From a checkpoint of a small multi-label audio tagger.
Model: log mel input, norm batchnorm, activation hardswish, widths [96, 112, 144, 176].
Data: trained on synthesised sound scenes: up to three everyday sounds over a background, 26041 training examples, 148.9 epochs.
Rows from block 8 of a small multi-label audio tagger, named by matrix and row number. Rows with one number belong to one channel. Each number is 128 + 32 x the weight over its row's rms, rounded and kept within 0 to 255. All counts start at 0. Numbers have three digits each. After the name is the row's rms in percent of the matrix's.
After each channel's rows are labels from the 100 clips, of 14848, where the channel reaches its highest value: "responds to" is what is common among them; "lies over" is the class under the peak. Only what is clearly more common there than usual is listed. The data: synthesised sound scenes: up to three everyday sounds over a background.
# convs0: first width-7 conv (model.blocks.8.convs.0.weight, 144x144x7, each kernel summed), inputs 0-71
# convs1: second width-7 conv (model.blocks.8.convs.1.weight, 144x144x7, transposed, each kernel summed), outputs 0-71

convs0.21 094:124085167138142124099103135159121107147165148175082098148131120132124111029094155128065127071134106145095137085129124046133085103160092175087083123107197081109126124125117173170135180093076148127120085131115050140059
convs1.21 099:172097085088193154147153167083153067172098072098125099136148149167141109099142179112111123174133190122127152161144156147133146130159110173120155123181170130173086131113136141145142148136165179132121078125170103128027
responds to: door slam; first sound: door slam
lies over: door slam

convs0.109 115:083097148119144119150082123147126141076099183123158153114133119107100125127126088106145111128079129153131118147109121125141046127161154099134096139076084173209197172115132115106032146146174134099112101101094135164139
convs1.109 103:129145138186140099103072127097140133091114162116078149169135078063159138082140151143156095170126068157101170137132130118121042156121081091084067162121106165063089129111164131132049156135167155120144132138153158096176
responds to: glass breaking; first sound: glass breaking
lies over: glass breaking

convs0.2 093:143198131120094127118127144036142128147106051089193157194034153159131107048101133098115122157093096117123150158128149166154088170067172139106131087201173128142091123126090134165114133128158125154100113116127065134099
convs1.2 096:161103132094122143142114137124182135141138092049134142155030159107095157133160136105078142116123115114143110161132100143128057121211113110141128153053078173113116180136146114168096126158164116128104149130151151183123
responds to: quiet level; door slam; doorbell
lies over: doorbell

convs0.50 092:085106098111164127055084129167151164116090131106152104073091105081132154091135152132169166079102169071175089130147125137147126128102122110144093088145115117101112079168107183150133127028122089136105111103140060142117
convs1.50 093:159196126127097139152108179135161129120122141096170138071140149109190132140110205072130120165127114133154157104142173116172170118115155122137101076151095129120174150160123135166150103112151141152092122142092105106157
responds to: bird chirping; number of sounds: 3; first sound: bird chirping
lies over: bird chirping

convs0.123 094:160089119100094175129111172183109123104194132137122146170108160121171151150119126074136110063083079154132112116096086171118132145089121087119113167100088148137072186166129156132126131142104119126151092168115123103115
convs1.123 100:180182098048096177123089083116099106124104119091107105136143097133112115094116084157134123129127136145127076100138098132126089174174107179150154195127102159110130132125115156116142180144123047118129135145123094135074
responds to: number of sounds: 3; coin spinning; explosion
lies over: coin spinning; explosion

convs0.85 094:141122082124109127126082122087122152153091142142125129091077168137117158113172105119094101101136089165128147096133159153170135114102114139141120146172143118121146110255095086133107107150101140112170128112161085149134
convs1.85 102:135116080136104108098062153101164133096112168133154103096106132121155145139095128191086097164105107136105151167153122097179152130104111139170145124131094169210156097149126134051094135110098136179108080155103135087083
responds to: meowing; first sound: meowing
lies over: meowing

convs0.91 084:122074095109094111045105176179132192167093107151144112118068085104110127042130143095136081087138127110132087198092085110109120163152215136108154123132193114175144062116143068136155125093099145121132136201180123155161
convs1.91 099:112151155122145128100120138123103128144070148078089226130156122098142070124169119131083178160171120126105161128107176115161052105091123103088158147128179055020127166112150118149148125143130109163100103123089148125117
responds to: car passing; first sound: car passing
lies over: car passing

convs0.69 097:110133104173146101109077119107204123167218092111120077168082157177148099196088152148125125165180101101157141130099113070131123134149151068148173141124133147153107151114185105146096122106120127107192111115113114139128
convs1.69 099:174122131106104109128141116113134101101123094093096151112149151092114148052099148139103117065159098046104116165100140086126107150116107100096102096180096116137131130127077119121133080128108151103152146145114131167097
responds to: melody; quiet level; first sound: melody; explosion
lies over: melody

convs0.117 107:103110096104138154183118057115129171158152119122203170146161108091127106157183079092087158120147151112101091175165171091137176169125147136144120112148110142163080096115148172116142114150147161111136084114109087143110
convs1.117 105:097085105130107149107136158122110163114150170109038157118157143152106156125059133124141111117105087146097125124162130187175047083103121114153156074148145095072150142102139115127105121131147144153105116126139137112070
responds to: explosion; first sound: explosion
lies over: explosion

convs0.20 080:135181143090155094090098132158131127085111171179151127066135125094163082134140170078167106114172088138108122107160143114140085160071152121166143136124119143171110073177074131156151089094138107082180025160109102116115
convs1.20 108:114115106107119209149123129118121144153102093097123133116167156138088140126106123130127106086099141068117113128107137083135090114112071123144241159173079150134057112130113134139149099109138114163162120138104129128108
responds to: whistle; zipper; first sound: whistle; first sound: zipper
lies over: zipper; whistle

convs0.49 102:097149157096110149096087107119101148127187111102228095163146165123173089128172132110146144115127146097134193109146111151122134130103073141159145143104025083081147141088126121135116157157090134110141161077103096090117
convs1.49 110:096183160117112147126132078122109127112108143099050064139165137137126101129219140201106200107124098118164099137163113157131096101129138105065135118103141218055125046112108104139134177170123132140091140135144151145114
responds to: car passing; first sound: car passing
lies over: car passing

convs0.66 115:093158137151029088098141109141103161128188150168134143156128137136114135116102125132129127137122171151173142138136093160160100121120141149154108130144128091113158091083058203159100164098094108125132217143092191135184
convs1.66 095:088150125121019106093131162146101118146100135148133122142040118149100086152113109085118117062107067087131103106052100156137175110157113111124112115085175138107091139109090118175161114077084113153106114116158096123141
responds to: church bell; spray hiss
lies over: church bell

convs0.122 101:144142150138070096139163123167080140083144119139105148132112129158157201165133131157102164145161112159107120167124103128106130139107090111113141116119139125125103121116012145144113119126092146147150169099158125129121
convs1.122 088:126124132067118106101101115142113123116123117131104109160134093065109132127110102102106082078102106095140131125177153089112169121168048150135096092159113116079136146095233139169133129163075120129119108110132184116105
responds to: reverberation; text has "room"; text has "reverberant"; thunder
lies over: thunder

convs0.15 096:118116161100133139115136117174074137196153131090102108118090115125125165171100136164138097114115145098150123166143105130080122127134115162108136162096131091181169123146187158048122162140122129133142108140132106173137
convs1.15 096:141112154099146160180147113152138104152114072111130094150126057140118142099189089093149130106144169147160138122130150108090123117154104093117133166196147103106102163108150089055172107086109094107081135090112212142097
responds to: explosion; number of sounds: 3; quiet level
lies over: explosion

convs0.6 120:105169171092220185129117151161110161147070121171109150190139132161141124155132136074100146135138119145162091122155103145121140130137103139106126013152131127161107152081197109144108178078107161137112135062119115146189
convs1.6 100:112098113130047072125142168146164136182083115118091118091070124124108129128170144087167153113143096128101100159164094137131153107136106127144120015169150117094094120064063085082126144104102144087062140107119146122104
responds to: knocking; first sound: knocking
lies over: knocking

convs0.64 111:132095102116150106151119120115139130097108141054119092118050156116089141098162134170158147150096133079124125094130124170146128101078078134104190170145170129129115072138062167163178121113190143043128088070107098137138
convs1.64 093:138090079109128115097126146132139142133100128124160152114085165152131125138064120115124086157122128168168167128114120083141143126104134120149049119127164144152194135105183088158080141172153161132115086096101093108080
responds to: fly buzzing; first sound: fly buzzing
lies over: fly buzzing

convs0.99 105:144117139100127166112159121156122159032151098133126115146109137161127095076155089095119155173180140141111084129135060156146097080196102147137084134127079150126119106125138112130121196074127119149108173140087103108148
convs1.99 098:094119161146189099108144133119141048107125141155082147154099103141123073130065102107115141116140129136136088111128093126108126150114152068166146131111151116105085141143149083092149101164167139134137092108166162118148
responds to: car passing; first sound: car passing
lies over: car passing

convs0.92 108:120161128111131070175100141127106152111131154154176128196147158118098118159167096101114139112149050130121131105128133093122208142167145134123140171124099088175137164074043107115103085126201155113120144185115148141125
convs1.92 106:096119138132118095076118147146131109164078162105110147109098127107128157137163127057116119072091114062087048130113132131189089126157101173098139145172111090092104157090097119129139074147131179099118170120135131041082
responds to: explosion; quiet level; number of sounds: 3; first sound: explosion
lies over: explosion

convs0.124 113:146101092124156146171138126115126155106163139136124157028214154102093129168127101145128164181147137156084127185119141114118110145173150103079151187096105174127113152204218125184105103179160100118159137158094137117096
convs1.124 095:107053148136083124157133158089130132167152105124157097076065111157128163116183112175154183062121107098093135148091092135103115095125105104136129089130187136124165112150150103117176069119137170117079106101122128099088
responds to: laughter; first sound: laughter
lies over: laughter

convs0.12 086:093096189104169117106089139183170098096166191105122126115167085092129156160159095126137133148090110136147113139142157057166147164096107092152059159145132172170180123124123110162181138122133081126171084175108057138107
convs1.12 100:150081187095146148128123136097106115188154119139093094095114170136103160083108161155181150101167136138145114082181178100147132157185124139113151131135112185113094117166162162180117127135137130141116109150142138114102
responds to: glass breaking; first sound: glass breaking; clipping; text has "clipped"
lies over: glass breaking

convs0.34 108:117139135138145139129107135146130178120131147143101102110160144150111126103125147107114211133121137131152120106185154112135122149146094140112215124192128130151083084119138161118135137092114094102177095142099127121140
convs1.34 104:137161127096149126123125060121145182115171123136126117153133117107115116145092131100118146131078116137115110109072114122101106104123128105137089130198128145143163124138102110158102143166141166117156084103134167115172
responds to: zipper; first sound: zipper
lies over: zipper

convs0.107 121:135117103140141125132112141151157048120108131140115166113153134128129183155130107141157162117151116138118131115104135154141133107105147113114041141094126134126149147115117131144130121061152149172083145124133104106169
convs1.107 115:145160094134134088147126156086143076137123160130159085118135087121105102086117185121088098109121123144064107120171124149131102139142116102136072133147179123102091127144147107160118117152124178106116104080135169096139
responds to: glass breaking; first sound: glass breaking
lies over: glass breaking

convs0.119 090:154101130146150151126124185135101096097130088110110113134129127089148113199146142087131179109177119081127103094121130172133133087139122100118198148117123172089102127137112143157135061113122036155138167107174162146137
convs1.119 098:078148115111133133114146068130117116132137113161150123112128085104115130138125121059122147113109181141109123107130111067037116162138121090137121110098061120106118142134136144247075120086141132136083096134109113111155
responds to: reverberation; text has "room"; text has "reverberant"; frog croaking
lies over: siren

convs0.59 082:156126093084146129126096158154166090070096173174149150159076162079087137211103099120115184152036102146152136110164178170156147093123122134118165135092134160132088109134036102130121129117209129095138148148081126137131
convs1.59 099:120166148115133084141190118146123138120175109172118129140068129150210092121144135113142142117197097140125116108115116111123092117146090153169139129157109086180162138118074113156255152148221148074088192100145156126090
responds to: coughing; first sound: coughing
lies over: coughing

convs0.143 105:060130098126147123142114126118149115105114120141138230135131093138124069112125166171191126103127125141071163199198090080102183106139121129100177135105081127148080155127141137096145148132131130122065079116141150146124
convs1.143 100:070133104082163140149178142127117136098121121100132108135160167104101118141146135124102108095118130128100151145114093102129079103082025150130090150105127096219146083111104153119136160088108120133092180134074105122139
responds to: car passing; first sound: car passing
lies over: car passing

convs0.129 125:143111161128104153137131161153121103192231106103075115110158144101119088126122149097116098207135113119106116132104157072124103160129125121132108136118123166132113081149000134127150102098112144219112100133136122111100
convs1.129 115:150046121070078111138101170085179145130080125134118133114073120102142111159097109101126120105133139122030114151070101124080125148129130099114083113146181130110077109119000127090112084129096133083083128105110188116115
responds to: speech; first sound: speech
lies over: speech

convs0.78 105:093092085096103123127094140138094208102131135131120088111130154165130108158123128170112098123211106097130123060115118141155176147140155124137157128188125096177127096100133112120169153122077130148176191186103121160157
convs1.78 100:156139089141154123157157110142137039133141137118094158117117103126088107161136172128103163117122131073124113116128097080161145136097092106168095127118176153095079108137106113114121166114104085128148112111111093097188
responds to: zipper; first sound: zipper; church bell
lies over: zipper; church bell

convs0.29 096:141099140124169137156119182120136139089097161172194127139130161136133082158018073154132148098101100140123157080103109130114140156123072136127073114132145155121206136112119099125147193066138156118108107178120120078188
convs1.29 097:126087115154176099134137088102151075106126110115148111107114110127134134166142128121101169109103145092115081116134086169102096087153158153096137147085130144120072097075156125118152129121136069082091146144111121089158
responds to: knocking; first sound: knocking
lies over: knocking

convs0.81 083:158126152148137104101143164119130143112113085193155091142115148136147116113145161091135174130154131079157157091165148127154131124096147130108124141154139106118139154111091140113094156140127137165135150152126103085145
convs1.81 087:112066177146127100153192129122175129109172120152128159175097209120074136068113122160124114148086189093066151133145158098155141140148115094171105132091110110104157085080119111136134125115120118147122143120122182126164
responds to: speech; first sound: speech
lies over: speech

convs0.33 094:168121162142138121174136089125120145153150141103098140150135113125145110144121093162156153172117154156128121131133097075128124183117092111108123104105168075141108180156071184118163155119155140159176107000138118201100
convs1.33 093:106104126099085212141068139123076126196110140137120124121132194147143097156161082163078156117136122120155027121105100108126115103148152124111088123154179100156139144096131119147140167192121165164138163136160112115072
responds to: car horn; wind; first sound: car horn
lies over: car horn

convs0.48 087:084197156159124122137087136141107099110155123125102087173152160117149102117133179121141138195099117147103153087147121150086123163148107089191112124137136151149101128142099122078126112122155150109150110156100151111150
convs1.48 096:095140104183142110179083094158160132111072133134102066107117092061109094073142103097132157120123139131130110137138120118159096127199140122176145122119096089128075121142124126078100127035127092135151173149147103148108
responds to: car passing; first sound: car passing; vacuum cleaner
lies over: car passing

convs0.42 090:113187121131136114160129128111093125150092143168087100168092121116099107119106131125171117131135093111153109099151177079104121125109088083122136157101131120131101053204127186166150146140163109083195164105125071182198
convs1.42 109:113088121135110109152148143129103121150158096122101175112118110144172142151154106076111180095087163121104123129113161164133088080110132119094167071137117103151127138167136100060111120171138118122156123154130124101197
responds to: church bell; first sound: church bell
lies over: church bell

convs0.58 113:150148135099094127114107075112115116114099121056138189181052131130161113074169141153140086110149110140168122141164101124108111132138142110103114142143136113144200127093163136145202166188125149112104117070101108126176
convs1.58 095:107076152080083054059104166126204122162159124172107129109110072049078109165128196094138126105123129103128139158162103129162158159101130132148118129113161148093108141098062121118063124147123085121129111126110134081087
responds to: quiet level; explosion; first sound: explosion; door slam
lies over: explosion; door slam

convs0.74 104:122146123113101221108130144089125109132124099162110146102119129116095195124139125120130182108149084105163135138144188153161096140138129168146084129127125139141135150206116136153128125133157157073138152188135164095127
convs1.74 107:145135104108125111146161134090116143140124106163118097121080077181183086108135135075155149105078113121139086104152139071097125116140173096154102140123086095137107106157092103086117103143141095091142111081119070135079
responds to: muffled (low-pass); explosion
lies over: explosion

convs0.0 097:144088093129085176124131142138122137109102096095147182133131107144147154110103098124077177081142124142141148106132094131130154117070139157084065103104096146146205142156152161132078111151141126124180130120110127088139
convs1.0 114:181155140133149100129059107157105123137142125118116116135129093094124095090141131107196067125139125125120115164200122159161136107065103146132095121108073112085068130154134066138161137120120112086148129167132109061101
responds to: whoosh; first sound: whoosh
lies over: whoosh

convs0.47 075:137145107125150112117124106087161127166115182139104158130089145157096070088164124168147132133058129127145172131174170161174085149118127130100078119128161168075139089070121147128160089133057193118148152144126143128101
convs1.47 102:108126084125123107165121174137125116111124144107128132109171128080096162168104083114132133145122118104142127140158098157131143099124094138104138171112113126117079151086128126104132122142079105180190143157160146142142
responds to: beeping; clock ticking; first sound: beeping
lies over: beeping

convs0.31 080:209084099061143118176132130123121172116130172136077098150066135103119133132110113095118104087114116071181114106118136157115057125104113127190141160117133132173186095159167136197133150075146088124158125152146112105130
convs1.31 101:207176104053094125157101126125150052203135117124128140073151099127137152131143161126158137128139138106098153111128136119117095124103079133125111099142127139148071140114126092111101097169158116131089067112089155109135
responds to: sawing; rumble; melody
lies over: sawing

convs0.93 103:153161120099096162153138157103100105128126106132030095092085104136166135109114149116124155115148143146159179154148127081125144080104113141161129118089080131127186112255115114146141170141071150106116088172074153196168
convs1.93 098:115091074133079134084136175162118104141079125159118137126109066151157092152205124135085130146105109090086148156079099157102167087131100114109099125101132100140100096255103107141131125135085104114095179075125126106092
responds to: footsteps; first sound: footsteps
lies over: footsteps

convs0.87 104:142117128106157088112128112167154146125145088075101130142154118102193153110159178079126066169104122163112142123119110114146150132166137105119156150082131178167134107092130138167161112113105129165130150147131171070156
convs1.87 098:134107102098139043124095147146114149094106113096124134152156097129048082082115115119147017105085123123101114129154138158073104105165104090140167118122138125100146153101123070144109142130122130154084124105127122091129
responds to: clipping; text has "clipped"; whoosh
lies over: whoosh

convs0.140 105:167127143084139179153179145045148133137134141135168147114111130119134144135061119115159126160125113089109191132129122167118102122100131142164156158128144138111193107143161123014135202141128111073169095112126097195174
convs1.140 097:134124138138102092141101113112111113086109094117163112079090126183138134119113129090080139099124130102128107123098110147096156110135108114115098144099123121114099125147111024058094127189148144135100099127107186082099
responds to: laser zap; first sound: laser zap
lies over: laser zap

convs0.111 080:146194159104105125094107102157185133062173105111128149174112087116153130168131120075051124080119113095176152114155151124086124075080142122099127165120151113117157126185088080178094160155090165149111078125100160090142
convs1.111 095:114119180160082127166143125132157139113141074084082133039099100206095118126129131124137151139129136150120106193200165110121130119171122163093148091131138136124122087150129145122175084189154117131092123177180130092111
responds to: door slam; first sound: door slam
lies over: door slam

convs0.89 103:197139063113123150067171099094151126113092130135049112088089151176156132165175163171133079139184119184103183149138121131133135145127087182088089112107150080146099129113111098098101081136090114111128074139108077108093
convs1.89 099:066135168144110146128126117089104174057104187111148147135139133122135136039148113213111117131116124166116120210092106161165137117104110168110126186127073105097108091132147146109114109181137157106188119147121145065123
responds to: barking; clipping; text has "clipped"
lies over: barking

convs0.55 136:149102135121167066117143144121095115119090116085147125132148146156091133109203151097123160163125143151146146095131117146143136103130159110130133178142131112145140132107193118178124089174101128047115137096098149066053
convs1.55 123:094113156141100034136112134132110085126149106116123140079110082152149141144070131115099097088109122095111092119101094119142129133131118108133098024154186123097128107150092125092107083112089118087097139068115122112179
responds to: mooing; first sound: mooing; meowing; melody
lies over: mooing; melody

convs0.51 114:155147191129121141149168078140138110074140129109136187070148148170121135077065192169108075106175133098125105095202115126090087146145109158113157132103150106142060174129141134153128179191103146155096143172115076096146
convs1.51 089:114114180109116105125060073151138085145133123144123089113086084109093167149195082101114152120172093111097119160175119171096171073155125132087107083133113130143123108123130160120128157069087137130107134107178169091159
responds to: number of sounds: 1; whoosh; first sound: whoosh
lies over: whoosh

convs0.45 080:117128097103120116085144164091161140108168108111186101088173116121119133094076121139140117032065156169099202101083134165179096088044139127208159095151160199140139160148128144127108137155126132147189128132135146072174
convs1.45 112:108118145134139133163169118137121142079121078123139088143151144130142160100135128203113125119151087133104097065122127104079118176097119180113062109109116159151084094131137166078164141108157077138255127113101102118115
responds to: barking; first sound: barking
lies over: barking

convs0.73 070:077151104133195133121115136120105134135146102107121245173162123085063108173084134129149175154125085197091123184085174168146112111066120133069154110103195132161150135167115158135144175090104163127123070116132115087068
convs1.73 099:140160110083120156161145147151105143109106104104172096208129121120108175116127135074161111102121117144142116139147141078122049104125119119131100145126094036090095141101139115140179158170102148140140130140078137157091
responds to: explosion; doorbell
lies over: explosion

convs0.130 097:149196132096134149096132172117155088169152144126154117125088124115107124099099129113149108089108131145124166089170182121012103050129102167190104099128172158100098116101145168144115087153122095173144141181110106140102
convs1.130 094:081080139101149108175091127145144105144136138126126086146103169136079167176049088164095165140145131115146133079064080121139169158135139207121107135155115150141125078159071156145115125091123123137112171072160133126157
responds to: car horn; explosion; first sound: car horn
lies over: car horn; explosion

convs0.127 102:136186147145113163132133054191123133127150063071107144139104132153117129086091124110182093153137104145109138133136196116094117117109130097118148127083100106085132120109119130110139112163124130114133133110179102173120
convs1.127 098:126137127100162110110057095086126124112140112143171141142123118088099145129131068151063160144147130079097137138154173135111148127064159099148087146106139105131123100097156148069170157158107153116124126138067151118147
responds to: explosion; first sound: explosion
lies over: explosion

convs0.39 107:123148107118053137154141056096090113120173124095117114100159095069133128103092125108093070146109118164125106139170127081132126222084149140079132151080055180150126132165085193096171127121133110179136141142150151099187
convs1.39 100:113151114124064096120126130137094091119190135116126135070106011146158098121121197156141083106119121138108073150154104128213093100125140130102129096144150124095128106112101121102120065128119153101083160086148098167088
responds to: speech; first sound: speech
lies over: speech

convs0.95 086:094085112092170136066097085138077122129187100089082136127151157140154153108086094114157103149140178174161100072115071137136094109117125104103166137104162144136174163066063154132083120096063130196120104145138144138120
convs1.95 108:110175147075218130152133151123115118153178151107127122165145138097127133129107104127112095111142147138129086139104130111148152106125154149146122133133098061110144169051126116119108144056105069132143103150079182073179
responds to: knocking; first sound: knocking
lies over: knocking

convs0.120 075:108091153083146106098134169151186132158146145107136106122138142077060091174191146132161130110151175082118129096119117085173096091130062131105132128154145117086096127148132224080133116147187116199146070152103114115161
convs1.120 110:075104089101148126188105078143121144233121155117144085155119162130132094072145137108138163147105094136083127077148121093089139092137163086116182122189106120128121209165131163089035115119222180135142111143174149137118
responds to: glass breaking; quiet level; first sound: glass breaking
lies over: glass breaking

convs0.67 086:108092074104117159182077089095158113097126141124112133123101131179079122142054075131034128153069076146081136135123103134142131097108154159107109103132211114168184126168148080163121156153132162142174130172145150095186
convs1.67 120:160096066162136125156073129144142107153130127157147090123170119107124095151112170165126115137087121121129117100116123118086076145155198158130126149123117094046055130162147144142099164122167111163117118156064166152088
responds to: thunder; first sound: thunder
lies over: thunder